Rows from block 5, named by matrix and row number. Rows with one number belong to one channel. Each number is 128 + 24 x the weight over its row's rms, rounded and kept within 0 to 255. All counts start at 0. Numbers have three digits each. After the name is the row's rms in percent of the matrix's.
# filt: filter width-3 conv (model.blocks.5.filt.weight, 256x256x3), inputs 120-143, a 3 kernel for each
# gate: gate width-3 conv (model.blocks.5.gate.weight, 256x256x3), inputs 120-143, a 3 kernel for each
filt.18 096:138124152114123136093126135135109124120131124079125132126094134142122104121147131103090113102098069113149129134111119126110062159127154113118136135115067080129117086124113122135065139132126075116115121156135126118156
gate.18 097:114104181116153129104131124162124104145154148139154137111190160157160172124061125094122134088167155149128108094127089134172093142127137102110116152184123106134124101126116133146170133140153135126133116099100177117134
filt.19 103:162137091119118105172129101156073100134125118152119092173115126124153131155110155139145137105117122122141128139167112140157109149166133134191125160173150125133127133115132136135184141130124123149124113140171160155141
gate.19 104:098107143104128131146110116110097073135149137143114089127174176105115100132102076124119141154159156109110105157117141134120183128129099127122111121163103117162146112115100157109143133155169148135123086149145109105109
filt.20 101:122151189173142132130153147105136133070097126160108102121156139099095140145113140128146121118105139136146106170143170139162143142148152107134158172150116149150099155178143156132114129120124149098098134098115149159140
gate.20 096:160126082127152106183139139141124100142136165124153111129124098164167108125129133125133154088097148126108133156146118102099108181147158128148120138164125156147165133096156178126117103101120106125098108097143166114130
filt.21 096:127119166124146113116135111186160112089134170090073111103148110109093071125116181151132102151118137117151136081092113143171106122119095142143136142124105099106114132150136120092146135128111130124136174123110101095130
gate.21 098:134091139146158110082121109155129127123161111113103147115119138155117122104122091140149128149127116136138134149158103140120163144124131105096103148108113140110110177131127176129104134159150115095128117079120164162151
filt.22 095:079102105147158146142145125099161125126126120080135127108117120156146117067102143141130167122144124076114121072132110135160116073107096125124136094118121069112127138097112154129126115141150132112120129102119100093124
gate.22 094:164160158153134109147148115133138086105107134145129158145097131142142147087130146119153120131160140154139124153127152100165130132131078129131093156141084150137092134139115054110132126121120109133116085078092140115122
filt.23 098:151124108164121123157121128141135146174134123125132102144125109104114158155087098107119106114094123131130088138141136089083125128120137136116078160160138149168130165111175155115076092116157116144111120137148101120110
gate.23 090:144155134123105064122153153139114139157185162106148124092097120127100085144153158120118102071078159141156180135146131137139121118132138106115139122104116102129130184129152140128155078113134115136141180134151125131135
filt.24 101:127112120141108085095121113149153162130139138133117177147146131122119147076124125143117118124155127143168136162127174107130141137107111142130122154102113127143109101107110142139116159147143113088112109124137121122123
gate.24 098:101111097165178112118115074084116082115134083161163133144156148118112113093149127121126130168133121123110136164146126139139082138133134091114088085124092135138122101120152134125108102119115082154129142124156108110138
filt.25 105:123144161139145071123119105144149157089141096142100133130143105138121096138137081110097110120206097143137128153144116112145211125113109105147135123129103145140110083108104078110180130100107124131154123135188125155158
gate.25 103:145140127140134157152112113147096095119194152088169169157135148104129087153123094160191121107161147087123082119137115119121090130130137119154133096130137132138128162124091178161162113141159135157121095083111131157124
filt.26 101:132159125119144122145171107098166134129119114132186146120127160152092104182114094145134170162130100133141145125149187143123078189141149131164158174169110131125115152139107168135096112113122104112150156129078146145133
gate.26 103:107121115087083152123143128150095123137133158077101100123152177134128131140091133141103150071087114113125145150113136137113079087115144112135137110144141117154153113074101178116138077121113131099108118117115088104077
filt.27 105:134090118127109138159099152112115150130099077114098107058121056183171161165138143098113097156171145139128112098111157177094162122133095163144153170133134070126108134123127160130181114136105120123118132126214133125126
gate.27 101:111119135164137154139164122100150131095128115151149115134131136121150050089097084152137188131148152144093133105127127140136144156145164136174175144125112104132143128143126156183102120165149132117121109142142122149095
filt.28 094:112159158121151125127082056134139154127114113159172100128133173105162105185176150115140157102181105160139179080123105126147092157165139159149119178155097120118140126152092088118130154151148147111081126112136103098092
gate.28 095:129109093092123110159141159109116084150095111120133126099103118080110111092113083147168112042121128100135110122114117141150113139180151122174130099109115113117092155156165095161127096143110117143122126127130162146125
filt.29 106:107105141117119146101085131135109118146134138119112136125089100083107117122175134134123136141145132118144123098077140143129162129129155140134160104088062123132084137101115140114137143132134108110132129160137145129146
gate.29 101:103136144132074113118093116110086135098110120120152094127088152134143140087145150091128122115136140105146121100096125140125171120106132135135104146144154146121143107172134088107104158141140162135143127113160151127153
filt.30 102:099101153153125098098067065105099144144099126123094105161134148109077098131157105170121148100122149142136107112074117113154164147120116124065140132139152156177130088153142140119099113118122083124141133076141162134112
gate.30 100:123107104162122166115133116109135148117141126125135166138134088123146162089102118133161108148178164138138158168134141089164154089086116140148170116139113129125118123121110127133114139143153146161133106123135127117128
filt.31 107:158144125146150172128162141146174135139159119139174158092112111149161168135137127153199163127137189158144112159128081131154227106129103121111152127155165155159133058113104169145123085139105103155153174159130131115124
gate.31 100:122148138112107116095159173157160122083078094140101211137087138115096112095105084116106093134106075095126119113129127177154085149176167153124103132155137100084129131134140109146135120141129154116092103099131097115165
filt.32 099:074156098086151101108112150106156144133147122120102117150165120141137161142120126152103111093150110114097125126154109103078110112112126137137161069144145075074114142169134152111126122149117109149173081121088123120131
gate.32 099:058110139112096152127133114122151141121094127104096117122104095125155132120109091112162141130132152136136084109121123150166113117144142093139135158144141137115116170125122141130091141120142130132127142142122132144132
filt.33 103:126129145164132125140131129159102094115116116118135127189146118120088098144138148112105139120164093128126151140087091189184181138145154153147129116126089137098131078178165120118168157154148122114133147172128159105141
gate.33 097:091089095107121114106136158135126140101111102094098064161109092117172170108091119126129148162125130135137126111099113090103178141124124147140130094112145082118129115143141121148157133127133134136160104092160178125120
filt.34 100:137114103141139143121108137167086116122103108117142131167077113149145087161167169173110132180121128157131102157177126168180165101124142167106129094148134149140172155144120111076063136132151140147120179065122155137109
gate.34 101:146153155113162154148129101101092148154171152137142177141139077146113100116102126114119152091092112135116113126144112112097196111130116162170143045160154116107093145117079135126125111123087131129165154104138126127101
filt.35 097:111117120122121171129151111166105117122143182126146131085103154119127128101128169165142187127134127126135151112102149116117121138180148111129134147156164101078120145198164115161144132148150119137160153206110097129131
gate.35 103:097110122137108103029062126118130122160147137145096135122160152106091112132142101143094107099107153099119104152123103110138171139112111122127089136180122127140103114172142095143115116122122095130135183157152109118118
filt.36 098:126121124143138090148121119170130156163143115185107121141123137156156155150158139124106137126155133096151138118141187130088169113140094114113090103069127092133139085121123108082126126114124145110109118143105110090126
gate.36 100:142109145158151142145157139172151122174161172122140122123129136162120112102128118145178174165113132109112124097138125087161150134147140147160167057133117156103104073102135136144131164146138134137128123144142112096099
filt.37 104:118148099102125128102122122142148118097144134076115124164140101150167133179175183134152119143087112128139126122136079169139150142115089123109117190073102115083099140122140134133100093089104160169152201140134105115053
gate.37 103:115148131067091100132122119129157130103085102139160104155157154109109131130081146091109074142109130135092124137119135130038098144120102115104061108058146138144158149115156128130189111135136127109104100085123133125112
filt.38 099:149151127160105060118103111136142136107141080111122113122130125078131131142145194087099112100133127136141113134162161119171159107121126078106115112116162100147142099125057141138153089131099164121125106109119117116109
gate.38 099:109142089152102094128103175200132139137122132072147106181158125146126159130118132118149137124092122167110108097110117135109171173142133143120146185139128126140175140185145100085142126139111151110128191143136093118102
filt.39 098:137158124142163104094112081086108110173162145159142106160160109122133106127134139140144144152078124104092118177155122120091104139108103098115125115094150091115099142082139084087152089113124132125127194125104125097105
gate.39 102:122150146150143118151170144194115127086125088119152162138176130157162177172090107142151143153102132137108127087102110140138212140111104130126118148095152126097143143122164128110202141123139146100131099114114103116115
filt.40 099:070114133124090125138184182092100093115157156142136138156143119137154140107139117136162117141106121129103107124157108076137162109135161101120146111159110119108157114109121109112125134147145113117137120110131158132163
gate.40 103:128108108095128123117142130134088124144109127117133105105150151149129132132088122152104119166145131106113138097172156141211161118130125103129127107123165103111148122144121147117157123145153166130134121114146115137144
filt.41 100:124113141175150134115123132178128107079127151125092107168120090128128142119128064085119119131104077118118110133102139155133133153128128152167142164126122150152137131140135180116130149129134120119096191136128126139162
gate.41 100:185160122155138127146149142108128127127124127136136121171145127196137119104141085138135101138118108115134155110100126135123129157151145146140110110119149163154132109113120129161135106133150153147153103123093125136143
filt.42 099:164108143108135130140133149135160124142115091147167134145161130139148149156133118119155116107124150122151143150113072073110108133116116105120070071177101163129145107087071103134129124127122174131116135127146139142119
gate.42 099:128109130130150132116138111076097115162167099137097107133147121090111155113144150170134122117126156098109132111101110107129112147121125098100126141134070155103121098103095154142177141121107147133141117111083103122128
filt.43 100:081125127068129085083128171100134135142124127092136145118083110160172137129107105105110156137097126099124135125137115129079136128143119132136153089093118149153118128197132153104131108104101157116086142117099121148144
gate.43 098:123114101100077092139121103120102124108132140080126132069161148152120133140144132123140127065113134110118115133167115156145130131158109124125094099135105131130131115156128104124130134156140137078109102115168152139129
filt.44 101:163158138091122131112148121120142141109138119122156116081131100117151134150104154145095120181163116191139153146158120123146111099094108189124096144166164146162143132124104113114168139132151123113134112084118110121130
gate.44 102:098110112178129121118140138133159130106153182070100111116124126141100115107108164079122110151141123149121149132189142132080100109142139117125122133111128122123136186159130096103156142135125129131150129151122114090113
filt.45 099:107130104127118163134145117148101149101125128124129102110186191103103131158093074113111114107113157147100092162127141203208108159117117122143144117125121169137156125142142166132112126115150125125120086107106142135136
gate.45 097:109140140134121163147141138141118124116149113117123118082162177156134084157138105135132119118135103156138125128155104133112106136159149152144151147180119115151133165148149164117121110086124117124150115136185115129121
filt.46 100:123100099175115122124125135121164108118172138104138150121098089133134127133124113117105120140103135101114104136153121103092047147107120130138098149108165118136124127102112124096092125129093129120099154153139083141130
gate.46 100:126145114137119141111084142140131146158163093111085104137126141074123141130124141091099090128090099151107127105132150088073162127128074111115110128111126116092100118084140137108144143136130120124140136091173088121107
filt.47 096:135120099142127126133142120151166143104134132154111155155174151144115101082126133117075124140142184127121127127131109114137173124111136153103104114118211125130130090155145070131147120136141099072119139133118134136137
gate.47 099:101117127124148167113093137090114148117128097159169144072113104154141153121123164129100091111151110131117164096113104160086147113107111143161168127089120152121109122160168131121159135136133120096164105138127091141148
filt.48 098:135137106106097109146141100145088155139117097147158129134157121096145082114149140123122126158151141127155144115137072096087139154135115103143109124096135113066101125134148109107144132123150123127150175144180149131094
gate.48 103:119146180150124138111110154178144150124151152072103151145162129112128134147109109107108152104070075144124123103131120123117098137109134101127169147107132091158158109139122072088143132138135122108125112148088149143155
filt.49 099:104152152127107104140080138126116081120087103147126127120117147126134081097099117118085100113138150060034104141120093164136187104109125099140107157060150119151139057152129131109123146162170142119130098129199101096087
gate.49 104:141169144127124157093109146152161155114093087131173187071112082154117168136145078088085118152132115125146111107121093109132136113102111120129124157127088138127164104151161096088098102080104126123115149141091128117135
filt.50 103:127114180128135130130121114122123100169137182129152128100133160173177190106093148108133148079084106095112117103116147149157078136152151120103101200200079155142141132106104124151152139127132147168132127178160088125133
gate.50 102:149166168146124171107131150131128139089126113157120132168109150135155129127151135156168185176106101118110134137155138152151201147149105145154156144139151167130173137125127130194139142120134122139171103074119100145095
filt.51 100:114173113134153143110128129148157116116094115103118108097081106115166106084172106135096117107115123125175143113156111097173136133111107139173103107118092161146181121163094149097119129124090133124108140127108115098138
gate.51 097:098119142167131142132099127102105085158145143111163154136135134151141077088151126095123120205148168151093134148174106096180162132119145106102089174091114082138126108140146156157134148108134112119118193119161131121124
filt.52 101:144131140180148133128125151122098128124112148139130135143117145119061124097136155168119127122099124127135138153166165087160172154164148146130127165156095106089162120115114122164103149145159101116140086101105116144164
gate.52 102:070120130142136110112131144088098147140112109099135132148114092090119118153117135165136115114153104122122154117162153148166129151156135117111103094118085098098085136124103134100116145163124125142126104128063137184132
filt.53 099:092117128157134124116175143087122115145122103066115131109086062125152156134159159136139144109073081136145120126130163136104106143157200127113119131168156123152117071118117174134128129112131118124140126106110126170147
gate.53 101:155171150090131089133127124132073099154104145135125083110116142103094128147162155160133097090110104146154102088111072161135100122143131124146117144119101090113097184176137134151140157142125088105136105115097137123092
filt.54 102:160113098125158156149186178060119123160135146112090136127088113106109114124137105120084088133142122109122136145141070114114142160155127131137110077132097160136134128120122106171146114141144108120161128121118118114118
gate.54 103:143131143142101084127121109141110102158154121167095103127082115099150089134087112150093091090073141127147108092122102181050131155115135091143123146118141129128145120115169133140110128106098149154121112083132130124111
filt.55 104:154180189115090119091120169122116115095125114139148133111142123120138112106153150174150144130152139126126112132127130117130162171129143172169166106131115120081117110147123144108106149117106141132108102124139123155136
gate.55 103:168124115167113159131137131143099127115121148177123120158147097105137128146134131148178174155134113137139145130124119120110093159135136169146171120205163116104150115130144047156139121127132137141172151105115159139142
filt.56 097:164130148136105077125149092132183140151127113110116138098118138177125090112145137154148157116135156112097138164126142083157118106124158071110112165153130159154130156120132104104172094117139142152137109165162139111116
gate.56 098:074120126193168131145135130152151126134107156127137081148139123145130119099136131129137126124119098132093101108114148137090110134116134116117135141140098145140116159138133149121128124142114137173134115103068115111135
filt.57 098:169144151150150107104091116110076079105155141157132156098102135141120155088139081125161200157100103133130094147120118139129180123138125170092096129095116130113118107152123089152117120099151136137152096085124120065125
gate.57 102:122105129196183138173118106129152119101104102110123102173171140098071125112096113123117126066072071126119100158131135147069147124093133115118108137134085101111160138149139147128158135121105106123129124118102183112134
filt.58 104:147151143139146140133136101135137130102115119176071077134157102137109104112197133160159134074133132186192162098107105101087139145118151165136138166097186142137157117149153088104086141112125137158136135137070088116111
gate.58 101:145147131180125124152123102115151117161146145137130141162116160083162165105122131165132119116099183120131117080109109115085132118104125141136147171149129107086113156159095084068120144160137102114114124117131133161102
filt.59 102:150157133128136160148160198099141169131123116145152086155131143117135124146076107141126157151159170134120148120119140145120081124099137157116116148141117124129126159095106147107091147134150123103088105133189157146139
gate.59 100:110104106106091093101089151134127100135173120105133149112119110121137167098121140163164154103139125116138124099096101210104102152129143139165135111125105162089107090088081181148149104112115105122149113138071087076128